config.yaml
dataset: "patchworks of several textures"
crop_scale_min: 0.2
color_jitter: 0.4
method: "byol"
norm: "groupnorm"
weight_standardization: false
expansion: 4
widths: [16, 24, 32]
projector_hidden_layers: 1
residual_init: "none"
adaptive_grad_clip: 0.1
batch_size: 128
warmup_steps: 130
adamw_weight_decay_other_params: 0
Rows from block 8 of a small self-supervised image encoder, named by matrix and row number. Rows with one number belong to one channel. Each number is 128 + 32 x the weight over its row's rms, rounded and kept within 0 to 255. All counts start at 0. Numbers have three digits each.
After each channel's rows are labels from the 100 images, of 14976, where the channel reaches its highest value: "top examples" is what is common among them. Only what is clearly more common there than usual is listed. The data: patchworks of several textures. In brackets: how many of the 100.
# convs0: expand pointwise conv (model.blocks.8.convs.0.weight, 128x32x1x1), inputs 0-31
# convs1: depthwise 3x3 conv (model.blocks.8.convs.1.weight, 128x1x3x3, trained with AdamW), a 3x3 kernel
# convs2: project pointwise conv (model.blocks.8.convs.2.weight, 32x128x1x1, transposed), outputs 0-31

convs0.34:094093150108111100117205187120177103145150105192131125138090102121115126198131087107135152129142
convs1.34:152107092140161102103107190
convs2.34:150168112164114149096116118129150151129133159095143156101168148143126152087128184119022078119097
top examples: black (73); patches: five (54)

convs0.15:100142096140093120113141106097206097134127134168116128098131118097059146142146178095092121097201
convs1.15:103078106107127090094080111
convs2.15:134105084153084176110131109083165140127122155155156090090117141107089144080128157160130184172191
top examples: black (74); patches: two (69)

convs0.32:100117080122149136136209161119156116150137063103140113118173130178093173133139110138064142124085
convs1.32:136081071086160126123156116
convs2.32:173163150097128081077143141098093103137126127115172130135078073098105123127217141137135122180133
top examples: white (73)

convs0.124:099113140091108132106157110113113124158172119162154103110148089163137144104114133189040124200158
convs1.124:123104173144081147157175100
convs2.124:151133140113145119067119137186104081161065067126158078154127128108126063125135142097091107111154
top examples: black (97)

convs0.70:129089157097076121104124076090154149175128156155146067126171139103128184076097121182132108114128
convs1.70:148171141122117139167191159
convs2.70:193141073092126097100161130185091154160095115079073130138129136073101096106111105141137158151111
top examples: black (95)

convs0.61:113123115151172171168169168094193128104190131119110147100139071174129160172140115158152167138138
convs1.61:122128135132136195173080142
convs2.61:146163078089124082188137124175118132156119054136155110187115098122149154101094135151090109147163
top examples: white (71)

convs0.49:082065060133127091141113212125134145163101151078124118173132117174134141133139122144114143126078
convs1.49:076128162112117083101101089
convs2.49:145101124161096133128147152130108133147179055152157135163110121151190106088138164149103122204176
top examples: black (93)

convs0.4:083122105091141103141094128077099085098176105131138115129182141110131190117097133148131182100199
convs1.4:109105093071177130123140092
convs2.4:088127142172088139138115123079098154107124159137128112144119120093159119112073111140123032183075
top examples: white (76)

convs0.11:138080130200137121100095169097115072149130132129082098155065083113156108117114084166166126104127
convs1.11:165162142145110178085105159
convs2.11:163074190117133149102117128148151147129132071196141141152085167201093163150119129092118141117131
top examples: white (80); blue (74)

convs0.31:104177124137102069144111080123117128170169129065174082124180120094087095152133089141112090139134
convs1.31:146149097144149166136056133
convs2.31:113080131101112132169133169112121140118069151118023148142077155124127154137122189117133138124092
top examples: white (82)

convs0.119:113157102139129135168153162154156089122187121170136128144147107169112206106178176190141124153122
convs1.119:081141104154149104096148072
convs2.119:145176124096131105113121128141095090201122109182132136123142096084149056118168117132149078167171
top examples: black (82)

convs0.126:146119125150112141153136121153104120086212098190121174130107092149107174086157201137126154131139
convs1.126:091161095146179163105128098
convs2.126:120157143121112126119153150143149115168139110217135029096180135095154157131143171133134108146112
top examples: black (93)

convs0.52:121115123114102096142186096105159110150199137171123110108112074168133138104178148117154169060154
convs1.52:136119162159141148070104178
convs2.52:173149111090090110149105156122100099149126052133145127129122105068118096081061150109100174128099
top examples: black (80)

convs0.105:171112155120106113122165082097122203147112083107110131167172121158154156198164153106123155087116
convs1.105:121150134194176149129153159
convs2.105:149166110125150171140126128157081142124088133112158156075144082057164130104102129167167124170068
top examples: black (97); purple (73)

convs0.82:177123108087077147126169114076139149128081116120120123093088131120123146184171133119054094164163
convs1.82:096075120127136119173172162
convs2.82:228107157101100115122155120117109144121120172128127139102166093163113154181186161088119094105134
top examples: white (77)

convs0.74:113140133119181181099158118092162120097125099156125134159113101138124160154162126097194211143080
convs1.74:102160126109102093125180078
convs2.74:113136165111171071107124118092145146140136129169049128097113138089093103120198120138160097184114
top examples: white (77)

convs0.19:171121158107077120158118072095066093101100110131149139127159120131125171184111145056127120128079
convs1.19:114161126172170122103150184
convs2.19:116183103113150187133164080154107140122066130125074160100135064157174168160126147121130095137132
top examples: black (95)

convs0.102:133123108142104176145184145069171109108135109052108081132121150098138147136165090188090115144111
convs1.102:125129103131065098125121189
convs2.102:136158169090124120131119156091124118084142131152138189062157097085132074131135102118097151149051
top examples: white (83)

convs0.24:147159110145101127138174097109123177106119070177107157103090092118107149140192154082166175103158
convs1.24:145110114108073090168088147
convs2.24:082126055169084096126123143132162173116059151113129123110073150103080161113145129121173099141130
top examples: black (92)

convs0.5:160122157065104071095102135159207108101120129151101131161145148153129178122113159187133091152136
convs1.5:150111067161122134077144155
convs2.5:148110119096162105078118150122185156189095105098119151085059145136135113116177154091166087146129
top examples: black (70); patches: five (51)

convs0.66:103098123154196123129204167102104159105105122116116111099151135116085090135136121160130221123133
convs1.66:164118143139131112083064095
convs2.66:152121114086196115146165119163126157152184155164077147080121105135102111115078091081144095151159
top examples: white (77)

convs0.65:135066148140121185126154127097180119147082159110120100136171169099106125147145051138151132066135
convs1.65:127091107072087089160120127
convs2.65:137101211102130090179165080105155091125186073148128142110088113099172148105132109127108150131120
top examples: white (77)

convs0.33:124166123110101100090161148122178173185159120128114059119105099176145177078129152119162095109103
convs1.33:109170166157182119138167118
convs2.33:177079135100112112149137105175153136163108160167144177159165108098142053155102090143159146110086
top examples: black (100)

convs0.75:118137118137115108147182082079172135132168130148139094124152150179101141180133167080141170054114
convs1.75:128080160149124120086078094
convs2.75:126115115080147071124132107097159133134163151143071086095110175136086122139109105083153216114129
top examples: white (75); patches: two (55)

convs0.53:138086096137069109119209139104116162133168127150136156146109075137154150158089109099161155104069
convs1.53:091133148152083069126093140
convs2.53:160140072097131098135171184122091110152136112172151173144084145154093094103142121160095078144072
top examples: white (79); plain (28)

convs0.121:078123123102109077115122150148179132067131075137135122122096161112184176099100103154149081176147
convs1.121:106071130096171122158119087
convs2.121:127102147105132095147122099111194199082177142096128135117110155136127178124146183095128056130125
top examples: black (86); cloudy (34)

convs0.54:151129112113103125164158171083180113075177166100150124150141152141108152116106110185080176168091
convs1.54:084137103136171152121183159
convs2.54:167154099091168084172134123155122073141094063151149119115086095097118086116136100169101085156152
top examples: patches: two (76)

convs0.30:103077135184132156145105094146168109117183127133153109138102071094145106193150113145193126094100
convs1.30:127118081076160111096113087
convs2.30:127077153152161159140069135145134083095111192111130134089095114096117143123138096135189147135054
top examples: patches: five (51)

convs0.77:113191147148097134140098166118127119108174120143114079157085098141127151115048099118176137063112
convs1.77:114074141167108164126163167
convs2.77:122195085131159161146125063112089168096142127154183157078166160141114123122150112097127076148106
top examples: white (72); patches: two (51)

convs0.86:081126074052171156173106113206108083120127144147146133170133144128149108134113134089140120130083
convs1.86:146107112161105165078088095
convs2.86:145140077129036137081117157161092121162093176097113143140177086147134142127147143130167137156166
top examples: white (73); patches: two (54)

convs0.99:104172176167189117126071065168112140075140136115097119139088121086140151138146163103145085148136
convs1.99:177190164139140144132160135
convs2.99:101079147148119075133136171076103173146110188141074129144158038131128111125103154127137112129135
top examples: black (83)

convs0.116:097113125115083132171153166142113082119173121192181136139106089165132191115178142177136157145134
convs1.116:104158131070112107158084099
convs2.116:104202138120091138095126181153102103182109106187154079122136141113133096102169113133170100170149
top examples: black (95)

convs0.22:143123065129095093165154130119110107121160119107131132188134150173121141122120084113045127199092
convs1.22:116095095133086139092073104
convs2.22:086111141188124127114142137097060214138121122090059172152137152156112118128139153091147138114134
top examples: black (92)

convs0.114:135171113094097129184199189093122106123175134156129140119128089161127181132183137158102129162143
convs1.114:079127129151103137115151198
convs2.114:128164121112132128173129133146127118168099112188166038113126073084119156102163125156148091110173
top examples: black (90)

convs0.117:069080146102083112114134125206172127135145091142079130096160173151148161132106138172160145097114
convs1.117:098131159154171068144100140
convs2.117:114138127076115140149181095156120151170199125096188149107141170137145097119117136128124055146082
top examples: black (96); patches: five (54); cloudy (28)

convs0.27:096061107123179106143171158104109112140103165150067131107149135178111124173174118146090158169097
convs1.27:190100129101136155100093096
convs2.27:103056168149165118102125137161109126149167164105036153130163153163116159162092129123153132160140
top examples: white (73)

convs0.28:164127116088071100116138110058067148129113103158152153092130094061163151105161159140100148103124
convs1.28:157122164168174137160168152
convs2.28:153106144152124181131140106202117129098075126067080145125208121112106157168119113155137149143112
top examples: black (100)

convs0.118:104129154138119113169151170150143079115166108217144152129150092141108199150165150175138149124151
convs1.118:097126079108152104066106122
convs2.118:173161152116138144079102168137109073185085110164121069161125120082105115119109094135175082143144
top examples: black (95); patches: two (50)

convs0.80:094126081114091189165083110151111149163130133107099086148156121171146153138108062126080121188127
convs1.80:150138164124180162177105151
convs2.80:172089148152166071128181138132113125155116137091154155180110100175069144177182137105131152126107
top examples: white (74); blue (73)